From a checkpoint of a small audio captioner.
Model: 12.9M parameters, encoder moe expert_choice, encoder width 160, decoder width 192, decoder layers 8, decoder norm layernorm.
Rows from block 5 of the audio encoder of a small audio captioner, named by matrix and row number. Rows with one number within an expert belong to one neuron, the router's apart. Each number is 50 + 15 x the weight over its row's rms, rounded and kept within 0 to 99. All counts start at 0. After the name is the row's rms in percent of the matrix's.
After each expert's rows are labels from the 100 clips, of 14976, where the router gives the expert most weight on average: "top examples" is what is common among them. Only what is clearly more common there than usual is listed. The data: drum patterns on synthesised drum kits.
# router: router (encoder.blocks.5.mlp.router.weight, 16x160, trained with AdamW), inputs 0-159
# up: expert up (encoder.blocks.5.mlp.up, 16x80x160), inputs 0-159
# down: expert down (encoder.blocks.5.mlp.down, 16x160x80, transposed), outputs 0-159

# expert 7
router.7 098:60 61 71 71 40 55 39 40 69 48 38 35 42 45 29 38 52 58 15 54 72 58 38 50 68 38 62 69 35 54 46 37 43 51 46 59 38 43 68 38 52 36 41 50 24 51 41 60 57 23 44 78 70 69 81 28 60 70 38 48 57 23 49 42 42 55 59 39 70 70 57 83 37 44 38 43 49 53 62 47 30 44 58 46 53 37 37 43 57 62 64 34 53 35 62 65 30 30 42 28 41 11 49 53 20 57 84 34 67 43 59 49 59 45 68 43 37 49 63 38 33 56 68 53 33 14 65 42 81 37 65 30 72 44 44 65 40 35 28 14 56 25 26 60 42 46 46 51 48 59 83 56 44 61 47 40 47 61 69 35
up.0 090:36 61 43 64 70 39 56 44 42 51 83 68 38 50 45 46 61 51 45 68 31 52 33 56 59 68 43 56 60 36 46 51 75 31 59 35 63 44 50 53 47 45 48 54 58 54 58 48 58 45 48 29 38 60 85 67 54 59 42 36 23 80 36 77 48 24 42 41 54 41 29 30 68 38 36 70 71 46 64 36 28 33 27 37 61 64 57 55 45 44 43 56 11 24 38 29 78 54 81 43 09 46 22 41 58 42 45 63 50 77 61 69 64 49 31 47 71 32 20 43 70 55 35 62 47 54 43 54 45 38 49 48 45 49 51 34 50 50 64 78 69 54 51 20 43 50 44 36 52 32 55 54 82 44 53 79 85 38 43 45
down.0 106:81 41 55 44 43 41 66 57 36 41 68 52 81 26 61 48 60 73 57 67 39 46 45 47 76 38 51 84 68 41 55 56 48 29 46 56 50 73 54 70 34 40 20 65 57 44 42 44 58 59 34 84 24 63 42 27 19 67 30 42 64 10 41 72 13 36 40 61 52 43 58 58 59 51 36 69 54 47 56 54 59 48 54 44 59 58 51 44 53 69 50 34 42 34 51 49 49 48 49 40 55 37 57 47 63 62 09 82 30 36 12 68 49 49 50 46 45 65 46 39 62 41 57 52 59 55 61 44 54 38 58 31 81 12 53 55 54 57 67 72 42 41 52 58 38 25 60 50 26 51 46 21 60 59 50 45 52 58 40 80
up.1 114:61 41 54 73 33 41 46 56 61 85 50 43 50 31 70 24 45 60 45 36 57 30 56 49 69 45 47 43 57 42 73 59 38 39 42 64 57 59 49 78 61 27 53 23 90 58 58 46 65 58 59 62 37 34 55 28 60 80 51 58 57 60 55 72 59 77 53 74 65 03 61 48 32 38 72 40 38 23 59 64 48 41 66 42 60 31 45 54 44 56 38 58 72 52 55 57 47 25 56 68 32 62 42 30 32 69 64 40 33 37 39 61 30 45 33 87 31 28 56 39 56 43 57 61 39 34 52 52 44 59 62 47 67 07 41 52 95 52 42 63 37 57 39 43 53 71 48 41 48 53 49 59 51 71 45 40 46 33 49 30
down.1 115:63 61 67 47 35 21 31 60 53 51 48 58 33 42 76 49 28 60 66 52 47 42 53 42 61 69 31 30 51 39 32 32 46 59 69 66 61 71 52 82 56 31 48 51 51 51 44 57 78 56 56 42 54 43 58 54 54 50 33 34 69 49 07 49 55 69 56 58 62 49 31 05 47 53 36 41 57 25 71 43 38 59 48 62 42 44 33 60 70 44 31 55 58 74 67 52 44 62 35 68 38 43 31 53 29 42 76 21 38 69 44 59 34 59 19 44 47 53 46 56 59 44 35 74 67 45 44 60 45 63 63 56 68 38 30 44 78 47 32 68 83 72 58 26 44 57 40 41 60 53 60 59 64 54 32 55 23 12 49 16
top examples: quiet level; one drop

# expert 12
router.12 086:45 33 57 43 67 44 40 25 64 46 60 62 54 49 34 62 59 40 62 39 57 55 71 65 41 35 62 41 37 62 47 38 40 62 52 60 48 33 59 63 47 70 61 37 54 49 28 54 16 61 42 61 27 35 47 46 64 28 49 61 35 43 73 43 73 62 51 40 46 56 29 56 74 64 41 57 41 67 22 60 23 76 11 52 19 52 13 75 42 52 33 60 40 50 53 50 57 22 63 63 57 55 30 57 64 30 46 40 58 14 60 45 69 51 66 66 42 44 52 51 42 53 57 49 23 22 34 47 43 10 52 26 10 81 47 66 39 29 55 37 26 51 40 29 78 57 56 49 54 53 42 51 55 46 55 47 46 26 38 42
up.0 087:59 43 55 47 56 00 42 73 31 38 54 64 40 37 66 51 68 61 45 42 36 54 29 48 47 71 34 69 46 63 40 57 82 28 41 36 64 66 40 49 57 61 49 59 72 55 65 43 87 33 65 34 47 73 86 47 54 15 50 28 50 43 45 56 52 55 49 68 76 58 41 43 32 29 66 25 56 58 51 37 38 30 28 45 62 60 50 61 67 55 52 27 44 20 51 51 60 61 43 45 53 27 58 46 77 61 30 52 31 39 56 58 63 41 48 51 58 41 62 45 72 47 44 42 75 61 19 81 75 52 69 60 52 61 60 39 26 67 54 51 57 48 44 38 39 48 41 52 34 30 45 46 69 53 53 62 62 53 78 73
down.0 087:50 57 57 37 26 27 36 38 45 56 43 25 34 45 46 59 51 55 64 67 61 55 46 68 83 56 54 40 39 44 27 60 81 49 84 54 39 55 41 29 78 52 45 46 31 51 48 46 44 24 27 44 59 56 71 80 49 41 40 65 27 55 19 70 36 45 65 75 17 19 28 32 56 51 69 33 52 54 48 49 41 42 47 29 67 45 57 81 38 55 80 68 47 40 31 50 53 53 35 31 08 42 78 72 31 50 40 62 46 74 34 44 64 18 35 35 53 63 50 48 55 33 39 59 57 41 36 28 39 39 37 60 34 66 42 65 63 58 46 45 48 57 49 55 51 71 47 38 52 60 59 38 35 35 33 45 68 66 39 33
up.1 097:47 55 50 53 85 34 23 60 45 55 38 32 48 38 45 44 58 39 66 48 60 43 55 49 60 32 54 57 44 71 43 37 62 33 35 50 63 66 19 39 69 44 24 66 76 52 47 52 58 57 84 29 59 55 44 59 38 26 35 26 61 59 46 33 55 50 58 35 24 57 58 12 49 84 22 49 41 51 35 68 69 41 54 46 68 71 47 26 64 58 73 26 31 58 51 23 38 79 57 49 35 47 50 47 68 72 18 62 51 55 45 56 67 30 45 34 51 65 44 53 71 66 15 74 46 56 61 57 53 40 41 24 75 66 51 37 68 44 24 50 71 64 27 61 56 46 43 59 51 57 50 63 57 65 70 59 50 38 62 69
down.1 093:60 54 70 39 29 51 61 46 79 69 36 50 43 58 32 68 52 67 61 34 33 48 58 53 41 60 63 62 51 47 47 41 62 60 66 49 52 79 67 77 54 65 37 87 65 30 36 36 39 39 32 56 66 49 31 18 45 32 26 40 26 55 39 81 57 54 40 45 56 44 31 55 76 30 45 41 33 52 45 84 75 46 48 42 41 31 58 46 74 51 51 65 39 16 46 48 55 48 54 53 34 17 33 57 50 35 74 79 35 74 45 57 31 80 49 66 39 76 42 52 59 39 47 62 50 41 26 72 62 65 30 39 54 58 47 48 61 57 47 53 48 51 38 73 47 57 58 52 12 42 56 65 46 17 26 48 30 42 46 37
top examples: reverberation; high tom; white noise

# expert 9
router.9 098:40 30 67 42 15 44 48 53 53 57 52 49 56 40 38 59 27 44 45 53 24 59 25 52 58 25 52 54 45 41 55 26 33 51 64 70 47 38 49 60 52 49 49 66 17 84 74 38 26 60 78 47 34 42 33 58 35 46 50 48 39 76 52 54 72 59 37 93 24 55 69 47 44 34 62 60 64 56 54 41 19 29 60 51 44 46 54 57 57 54 49 69 34 83 56 57 74 49 43 71 31 40 24 51 36 44 54 76 62 71 34 24 61 40 52 54 45 69 35 46 10 48 27 46 58 65 41 32 37 58 43 29 59 37 75 67 58 34 47 73 57 40 55 50 76 52 66 52 54 58 28 45 33 43 47 63 62 74 47 31
up.0 076:82 49 39 70 44 30 70 51 53 49 49 85 48 65 47 42 40 68 63 56 22 25 64 03 22 44 20 74 69 57 53 43 60 47 21 37 55 70 49 25 43 68 47 27 77 59 31 59 53 46 50 53 60 62 75 49 52 62 42 41 42 38 24 42 66 45 63 22 52 76 50 41 38 60 23 56 78 45 69 25 46 47 33 42 45 33 48 63 64 41 73 60 76 18 57 51 45 61 62 48 56 54 72 23 64 46 53 46 37 33 54 60 42 66 48 41 62 51 51 56 71 62 85 57 34 46 53 64 41 48 44 56 61 61 46 48 51 47 34 40 52 42 33 44 50 63 12 61 60 54 54 56 60 52 79 71 41 45 66 52
down.0 092:19 58 45 38 50 19 16 78 57 46 23 50 64 30 46 29 50 52 47 61 66 59 54 42 44 52 67 56 33 53 51 78 64 42 36 63 62 51 45 36 65 64 58 39 60 25 44 65 66 15 58 56 45 68 60 44 53 39 53 57 85 59 33 33 38 65 67 70 39 58 56 37 47 39 61 43 48 64 34 31 47 75 20 40 68 45 57 48 52 47 68 65 59 47 57 38 26 54 75 33 39 75 81 51 31 56 56 51 37 40 25 53 73 62 41 60 60 18 46 70 37 51 60 83 15 47 44 56 55 39 67 59 69 61 32 41 45 72 62 43 52 60 23 38 48 50 38 82 62 51 71 61 52 79 52 46 64 48 52 72
up.1 094:65 52 41 79 28 62 55 50 19 45 72 43 34 47 83 26 54 68 66 86 66 44 62 90 79 80 50 52 43 36 66 38 74 41 41 46 63 70 39 37 35 72 33 51 52 36 50 32 61 67 45 68 65 36 55 48 72 55 50 67 75 57 40 32 70 39 50 28 29 69 35 28 66 57 36 60 61 54 67 21 64 48 43 29 67 55 68 10 59 73 53 62 37 47 50 57 37 67 38 41 36 52 37 44 68 44 56 54 39 60 58 47 54 52 39 36 46 60 40 48 63 48 44 70 39 65 67 88 44 34 48 42 43 51 36 40 77 43 36 52 51 21 45 36 72 48 52 64 44 27 35 46 65 65 55 54 48 41 60 55
down.1 087:71 78 53 54 43 27 75 55 43 40 43 48 25 56 79 50 40 74 69 52 34 32 67 59 53 69 26 60 23 78 58 64 60 56 48 39 65 52 39 55 59 64 59 37 57 46 36 27 81 52 49 26 47 52 53 50 55 61 71 38 53 32 13 51 63 45 46 43 55 36 42 47 54 63 34 49 39 40 50 77 61 52 19 03 31 52 41 29 61 54 38 53 50 47 44 14 68 35 47 53 26 45 56 43 79 52 26 56 59 45 31 68 49 66 38 58 32 62 17 26 58 25 50 41 41 46 43 28 48 52 56 40 42 57 29 41 62 54 50 39 50 48 45 60 37 85 51 59 43 46 56 63 64 71 91 65 53 45 30 49
top examples: clap; march

# expert 15
router.15 093:41 55 57 37 61 71 61 78 52 44 41 17 31 49 37 76 37 35 39 32 56 67 54 89 59 44 53 27 50 67 33 58 57 47 38 25 55 20 54 50 65 46 74 48 53 44 68 51 62 53 67 43 52 25 58 64 71 41 71 49 47 48 38 51 59 48 48 24 28 43 46 34 45 63 68 15 56 15 36 45 17 53 45 59 56 49 43 54 55 45 39 69 30 57 30 45 34 17 27 52 51 15 57 53 44 72 55 46 45 23 71 40 47 35 24 52 55 28 64 39 19 69 20 56 39 45 36 55 50 53 52 52 80 43 46 36 73 64 59 55 43 52 54 19 69 63 29 45 54 39 34 53 59 27 45 43 57 64 64 37
up.0 098:49 47 63 52 61 81 16 53 74 80 54 50 44 56 36 77 67 46 55 19 73 66 63 47 41 43 96 44 46 51 68 42 35 63 48 56 48 47 38 54 57 27 68 28 61 17 53 44 68 41 23 49 34 40 37 55 56 44 70 70 33 59 67 39 48 50 72 27 73 49 43 24 36 54 79 28 52 52 30 54 41 65 52 65 52 60 35 66 39 56 59 44 55 69 60 53 25 28 43 52 59 34 56 25 48 64 44 23 61 66 72 38 57 46 43 45 50 25 84 51 19 53 48 52 65 30 46 55 61 43 34 62 45 38 54 48 75 48 42 67 44 32 14 51 67 66 53 52 50 56 58 65 68 59 38 22 44 52 35 55
down.0 090:48 51 41 52 40 30 28 60 72 65 51 26 61 70 45 41 52 80 30 57 61 42 95 63 56 72 11 17 51 65 43 53 76 49 43 43 57 48 72 41 74 53 43 48 57 66 19 36 36 46 78 35 35 43 43 48 64 57 57 38 40 47 62 51 47 88 92 43 51 52 73 43 39 53 46 63 49 46 73 35 65 62 39 62 54 64 43 46 22 56 81 56 61 42 51 64 56 51 41 66 56 63 44 54 56 42 61 11 61 32 38 50 52 44 36 50 45 33 58 35 53 58 72 49 60 25 60 59 19 54 54 42 44 44 27 39 53 43 46 51 80 41 41 19 48 63 54 50 46 44 44 36 50 79 66 19 42 58 61 40
up.1 110:41 70 46 45 46 45 38 42 52 61 51 28 57 56 77 55 65 31 40 43 72 63 49 51 50 64 55 03 69 43 47 39 40 50 22 51 40 68 42 73 45 61 50 88 51 44 29 42 47 13 58 42 68 25 29 50 48 70 48 33 43 45 79 39 40 38 51 67 72 36 65 24 39 56 55 31 65 21 38 78 59 81 37 63 70 53 37 49 52 73 66 27 41 70 63 53 56 39 36 53 56 33 46 41 44 74 68 45 19 58 52 43 62 44 48 83 32 42 47 31 35 60 42 63 40 38 56 59 60 50 70 39 65 42 48 41 69 73 18 46 66 63 51 62 47 58 50 56 66 53 51 46 66 69 08 51 58 49 49 40
down.1 120:49 57 70 59 63 56 49 78 61 47 43 31 40 61 50 55 65 35 46 57 38 48 81 61 59 55 58 49 55 88 59 43 51 45 49 12 81 42 42 51 75 39 44 51 52 19 55 62 23 38 35 59 64 43 42 60 66 50 49 58 32 68 53 31 64 72 43 40 41 45 47 35 41 82 33 30 66 57 53 26 48 79 41 67 35 56 51 39 70 60 54 49 35 77 61 61 47 39 37 39 37 38 78 24 56 52 30 16 51 52 60 20 39 59 33 45 75 31 53 38 30 52 61 87 57 37 50 66 40 29 40 41 70 57 40 29 40 56 31 63 46 46 46 61 74 44 57 45 07 62 34 66 68 69 55 36 53 43 41 51
top examples: low tom; thin (high-pass)

# expert 6
router.6 099:42 54 53 31 48 32 38 64 52 42 42 63 56 78 67 75 61 65 84 46 53 51 56 72 66 60 68 37 91 72 64 51 66 37 51 20 48 76 35 69 53 62 42 31 59 41 45 57 72 39 60 66 55 42 49 29 49 61 34 41 19 20 49 33 62 52 42 29 43 47 44 18 50 70 52 60 36 47 79 32 63 47 44 51 87 58 56 50 63 62 54 45 33 60 57 43 32 80 55 74 46 46 23 36 40 49 53 57 50 51 58 68 35 75 54 64 75 60 48 48 69 34 33 74 38 40 67 43 70 46 34 36 50 22 42 48 51 57 06 55 43 51 33 56 48 59 33 58 29 54 41 57 53 46 23 54 54 31 38 67
up.0 096:43 58 45 33 77 58 57 57 64 52 49 55 44 59 35 47 61 70 41 61 72 85 70 64 48 62 59 66 32 75 52 46 48 42 36 41 39 29 64 35 39 51 62 19 26 57 47 69 36 55 31 51 74 70 64 57 61 41 69 30 80 45 47 65 60 43 65 45 35 75 65 67 43 68 73 71 59 53 50 43 44 29 38 62 34 22 62 52 57 28 41 40 51 42 48 65 52 37 39 47 53 47 43 51 32 30 89 36 48 33 71 48 57 35 46 41 47 39 74 84 47 59 49 35 40 41 39 62 07 67 37 78 44 93 65 44 41 49 79 72 62 41 53 24 53 55 26 38 47 34 45 64 45 43 54 63 45 53 63 33
down.0 085:39 26 68 58 76 71 35 51 42 76 46 51 48 50 45 84 48 47 61 50 51 34 27 32 62 22 59 40 57 58 55 47 59 45 63 33 63 55 47 59 60 47 52 54 65 43 56 50 61 68 47 54 60 53 29 35 34 35 38 63 23 47 45 71 57 61 38 49 31 49 25 60 62 57 40 09 35 61 59 35 77 46 37 37 50 49 67 74 68 47 50 53 46 75 37 37 39 56 51 35 72 49 54 51 64 63 48 67 70 38 51 92 45 46 54 66 34 66 38 47 60 51 56 57 63 58 78 68 57 30 19 66 60 63 43 22 59 60 43 54 29 60 20 57 55 30 43 81 33 32 11 27 83 34 51 69 43 36 61 64
up.1 110:38 65 46 66 68 52 65 22 47 46 60 50 40 56 53 44 34 51 27 64 57 51 38 35 36 36 39 51 26 50 24 49 58 46 26 35 56 43 66 39 52 37 48 68 22 75 64 68 27 42 44 60 39 82 71 57 69 27 62 32 62 42 32 55 52 25 53 57 50 47 55 78 26 35 49 56 52 39 29 65 28 43 65 60 36 36 43 70 57 63 35 27 56 46 41 55 67 48 27 32 64 27 76 54 56 55 77 60 44 46 74 28 64 46 55 26 34 49 52 64 36 76 55 34 68 78 52 60 35 36 79 58 50 71 65 44 42 61 57 32 72 41 70 35 76 55 41 52 68 42 58 37 51 65 72 56 53 69 95 42
down.1 079:32 81 58 56 92 46 26 24 32 59 65 04 48 85 51 43 38 52 37 64 48 59 38 31 16 69 60 72 39 48 29 41 34 58 59 38 58 67 43 40 43 44 61 69 39 46 61 61 36 40 59 54 68 59 71 36 50 21 66 19 48 43 58 27 52 61 55 40 63 45 57 51 53 61 66 08 56 47 52 22 67 46 35 44 38 51 58 38 52 29 62 61 43 46 65 52 24 66 40 59 53 58 61 67 53 41 35 30 74 66 53 45 35 47 71 54 58 44 74 65 42 44 54 60 66 51 68 38 64 67 62 73 20 65 50 56 54 20 57 46 57 39 65 51 59 56 51 46 41 29 35 46 48 52 41 48 54 64 13 64
top examples: half-time; shaker

# expert 0
router.0 106:44 69 49 37 66 43 61 42 32 56 62 81 65 69 37 51 59 60 53 59 54 53 58 38 66 22 33 47 55 75 55 35 47 58 51 67 35 41 72 27 42 46 32 55 67 42 52 30 47 53 36 34 41 58 38 66 26 34 58 39 60 31 14 54 41 66 11 42 38 66 39 69 39 58 49 67 46 84 63 41 42 61 31 45 56 60 36 87 17 33 55 70 40 26 48 27 64 50 71 42 38 58 58 64 49 47 47 51 30 42 55 55 32 35 41 48 58 70 71 50 91 43 43 43 56 47 49 67 20 42 33 70 57 68 40 47 40 21 72 25 60 41 43 53 37 60 36 50 50 56 45 83 82 59 44 49 60 57 58 72
up.0 115:42 71 24 29 86 48 37 54 54 47 47 34 45 87 39 69 56 54 64 40 82 49 78 32 56 54 35 49 64 73 00 33 52 64 57 48 72 40 40 42 57 53 65 42 52 31 12 59 48 25 42 42 44 37 46 46 46 55 58 05 46 36 57 15 26 48 69 57 62 74 39 50 19 58 62 28 60 56 49 51 52 64 45 71 76 54 47 56 42 35 79 38 47 46 57 51 50 56 31 40 58 49 50 42 30 85 49 18 58 61 63 52 54 46 46 41 72 24 54 40 58 48 35 69 42 48 57 58 43 43 46 59 60 70 53 49 71 46 56 66 60 47 42 46 47 77 37 51 45 44 54 44 54 60 31 29 69 40 44 56
down.0 109:25 39 77 40 60 40 48 49 39 61 47 35 42 38 24 54 38 29 46 52 26 61 43 69 50 19 58 40 55 39 52 19 14 45 39 30 45 49 59 74 73 34 59 99 40 81 66 53 51 50 43 51 58 63 63 86 57 51 50 68 59 64 41 56 45 38 28 36 51 52 84 52 72 41 36 47 52 15 50 30 42 67 80 34 47 39 44 58 43 55 53 49 45 32 37 51 67 32 75 44 41 16 51 51 56 35 65 71 47 47 65 44 54 46 43 49 37 36 65 71 38 66 60 29 60 60 33 47 42 60 53 75 57 35 64 48 74 40 43 64 48 55 79 63 53 52 51 42 57 66 53 32 47 43 56 47 45 43 54 50
up.1 113:54 42 46 16 46 53 47 22 45 43 48 54 55 51 56 59 52 40 29 53 53 87 29 83 40 27 67 51 41 61 57 23 64 74 67 74 39 63 46 41 30 49 85 51 22 54 60 49 12 56 39 25 45 56 34 50 51 49 55 44 41 50 47 51 71 34 76 48 83 56 45 45 49 56 79 48 20 19 45 41 72 37 51 49 49 79 64 57 42 32 42 39 32 61 61 51 39 67 55 70 64 37 43 64 41 46 38 65 66 61 52 32 76 53 79 62 45 63 74 66 44 62 72 68 55 54 56 30 55 45 32 39 27 37 71 25 33 54 40 33 57 56 62 54 60 19 42 48 78 56 38 59 34 59 40 55 62 44 48 43
down.1 109:59 60 25 59 36 66 42 38 58 19 45 45 62 50 66 63 58 64 51 35 61 74 69 39 35 34 69 35 42 52 56 43 34 66 70 89 28 47 64 43 43 54 50 57 40 21 68 58 46 55 33 48 21 57 31 25 37 21 47 43 55 31 47 46 60 55 49 38 56 45 52 75 54 42 53 71 22 78 34 72 35 41 75 49 55 55 62 42 50 33 49 48 60 57 47 47 58 61 67 35 50 67 33 81 70 43 39 70 50 45 42 52 28 83 60 55 47 71 59 80 54 28 62 50 71 54 46 20 58 24 60 37 09 58 44 42 59 62 57 71 41 24 40 68 58 28 61 55 45 63 30 21 32 66 47 47 43 45 45 53
top examples: reverberation; text has "reverberant"; bossa nova

# expert 11
router.11 107:25 54 72 45 50 55 43 66 72 35 73 39 58 30 39 24 47 37 37 43 38 62 56 68 42 44 54 52 44 34 50 44 49 50 69 58 39 42 65 59 29 54 75 89 71 57 55 32 44 43 56 56 85 51 62 73 27 37 57 46 59 56 43 55 55 69 22 41 60 27 40 65 46 39 43 51 36 23 59 49 81 36 70 29 35 65 37 38 49 55 27 64 49 55 50 52 51 39 29 42 42 25 58 90 45 21 64 59 63 51 27 47 30 53 81 88 38 84 45 43 40 70 56 41 63 39 54 45 85 43 51 37 56 57 72 75 45 78 58 30 45 67 60 60 59 39 52 57 57 50 37 57 59 47 63 51 40 35 57 74
up.0 087:61 30 50 65 59 13 73 49 48 70 61 50 45 44 52 65 42 66 61 53 72 57 66 47 34 51 47 59 74 79 27 82 44 33 38 44 63 78 55 36 57 57 41 15 37 45 48 64 43 46 71 71 65 75 45 25 68 41 42 37 31 52 45 59 53 33 71 78 25 45 73 54 27 66 40 25 52 64 59 37 29 21 42 56 78 47 56 77 57 67 75 20 59 51 32 57 63 43 42 70 47 53 40 28 72 61 48 38 49 59 57 57 50 41 56 43 44 25 65 46 70 38 46 33 45 46 28 46 24 41 72 44 36 57 29 33 63 55 55 60 64 63 38 44 63 56 48 38 49 54 67 55 69 58 56 60 71 61 59 13
down.0 086:35 43 61 28 24 39 55 18 50 24 71 67 70 67 65 41 67 73 37 47 29 77 40 55 41 61 44 53 66 34 54 64 23 59 09 38 33 38 52 65 50 46 49 62 47 66 41 37 38 37 48 58 32 44 68 40 20 53 66 58 38 40 61 38 47 10 44 49 34 58 62 66 38 47 51 40 51 74 34 38 54 40 47 41 66 42 61 76 58 51 24 52 44 42 43 29 57 35 48 31 44 27 45 45 63 40 00 73 50 48 58 44 49 42 62 38 78 32 50 61 53 71 69 43 35 51 53 36 51 30 47 65 38 42 67 44 27 73 36 32 47 56 67 41 76 37 38 60 26 50 36 52 54 34 75 47 66 47 66 64
up.1 091:25 68 85 48 53 65 40 49 40 54 33 38 36 61 52 64 32 30 46 59 58 40 35 43 46 56 56 39 31 56 62 78 44 49 39 61 49 44 40 81 38 51 35 52 51 67 69 55 55 54 24 50 90 48 69 59 30 33 34 52 66 48 33 69 71 44 37 64 38 44 74 49 77 54 40 57 41 05 59 42 35 56 74 42 54 51 55 55 73 29 55 64 25 67 53 46 47 70 60 45 53 49 34 56 33 26 56 77 65 37 64 43 53 53 34 47 52 61 42 90 45 41 46 34 44 64 53 54 53 61 20 53 15 36 47 45 72 41 43 73 73 53 69 41 42 55 35 44 56 63 30 32 54 66 33 90 33 43 53 25
down.1 103:38 67 22 65 41 40 66 61 56 40 69 64 55 44 22 46 34 79 48 47 36 55 37 63 57 57 39 50 75 61 91 41 39 41 61 33 37 56 80 60 62 66 43 57 51 42 34 19 70 41 56 74 60 43 59 67 44 47 33 44 54 38 70 64 54 37 14 55 61 38 33 48 45 48 37 59 62 63 59 71 67 26 44 54 78 55 47 38 32 52 43 56 51 16 40 32 65 53 53 51 25 47 52 57 90 28 60 71 47 42 50 84 15 58 64 66 66 41 24 50 79 39 44 50 58 54 58 71 61 48 58 75 41 29 44 31 45 31 41 48 32 51 51 73 34 61 57 48 57 57 70 49 50 31 45 62 45 23 58 44
top examples: rimshot; reverberation; text has "reverberant"; text has "room"

# expert 8
router.8 099:69 27 42 53 53 47 33 31 54 60 74 43 75 61 47 58 70 39 61 65 47 45 53 29 51 51 51 34 37 53 36 74 40 52 30 63 76 47 75 39 63 52 71 46 29 78 29 37 46 62 59 28 48 54 62 52 55 64 48 35 39 57 43 48 74 40 29 55 49 85 44 51 27 59 72 85 73 36 25 49 49 53 51 62 44 51 49 47 54 38 29 37 54 35 46 73 66 66 45 74 57 55 12 48 64 38 46 52 78 34 30 58 86 41 84 78 11 34 33 60 37 61 38 47 33 38 50 48 49 66 56 41 58 41 58 46 37 77 66 37 52 68 47 70 32 58 27 37 50 60 58 40 55 45 51 48 71 64 80 47
up.0 104:22 48 61 56 53 37 88 62 46 42 54 62 33 61 57 54 46 56 41 59 38 59 25 66 16 23 68 58 64 58 46 34 57 64 39 22 56 41 46 54 39 51 40 86 41 39 65 55 41 68 34 60 51 80 47 35 49 45 51 51 62 16 36 57 47 35 64 36 41 53 57 44 75 64 53 20 37 32 73 65 30 35 28 49 78 50 62 47 70 38 44 31 25 44 47 57 40 44 58 27 42 52 66 46 60 59 54 50 59 46 82 46 22 45 39 25 55 58 60 73 77 64 33 48 36 80 58 72 48 29 34 53 46 55 39 50 46 35 59 44 72 58 60 43 70 19 61 55 41 57 25 65 53 67 40 64 35 19 66 62
down.0 083:57 59 31 83 52 58 50 30 24 41 53 85 62 59 43 50 73 33 25 58 71 53 55 46 73 66 69 45 56 46 27 60 58 35 38 87 43 36 68 43 56 89 68 42 40 49 51 35 29 44 17 38 50 44 50 49 65 37 61 43 67 46 80 29 44 42 47 47 35 56 59 24 38 67 73 41 34 56 57 48 51 23 62 44 56 63 59 39 30 48 54 62 39 41 59 27 72 54 71 24 31 48 66 70 46 77 59 45 47 82 52 54 71 43 51 40 35 62 49 43 53 44 60 49 62 52 40 38 65 50 37 71 54 53 45 40 52 14 63 46 44 66 58 48 20 43 71 20 42 58 63 30 58 72 62 20 34 55 40 65
up.1 092:64 45 56 65 07 41 40 46 36 61 50 19 51 65 45 60 74 23 53 66 24 53 45 52 53 61 69 61 53 65 56 70 59 44 36 56 67 71 33 53 55 36 39 47 66 40 34 48 72 86 42 56 53 44 29 45 39 34 42 55 46 53 55 35 53 50 14 69 53 34 48 12 63 88 39 29 80 30 41 59 55 45 44 35 67 65 38 65 65 70 40 58 57 58 68 17 63 59 64 60 46 64 66 69 41 56 30 74 75 36 43 62 43 33 41 43 31 66 29 30 57 30 36 51 56 59 63 48 67 49 34 44 48 46 59 62 67 55 41 43 48 43 87 62 57 64 42 45 33 77 25 53 42 31 58 44 34 50 43 32
down.1 101:66 74 54 69 64 09 54 50 66 35 56 56 32 39 68 55 68 46 58 38 34 33 38 67 87 87 46 68 46 49 54 34 50 60 40 12 77 48 47 56 75 65 52 27 67 41 48 22 64 80 56 55 43 39 54 78 38 46 22 43 13 76 45 62 60 43 39 66 65 61 60 34 61 48 36 48 34 51 53 61 53 28 23 36 60 67 66 33 25 62 56 76 61 49 50 49 52 63 49 29 34 35 52 36 42 44 42 45 55 46 24 75 44 53 43 45 33 60 43 53 47 32 43 43 59 35 21 61 50 29 25 65 40 47 32 49 72 34 48 57 61 38 41 26 50 55 41 55 29 67 47 49 55 65 72 56 57 50 60 58
top examples: cowbell; reverberation; text has "room"; text has "reverberant"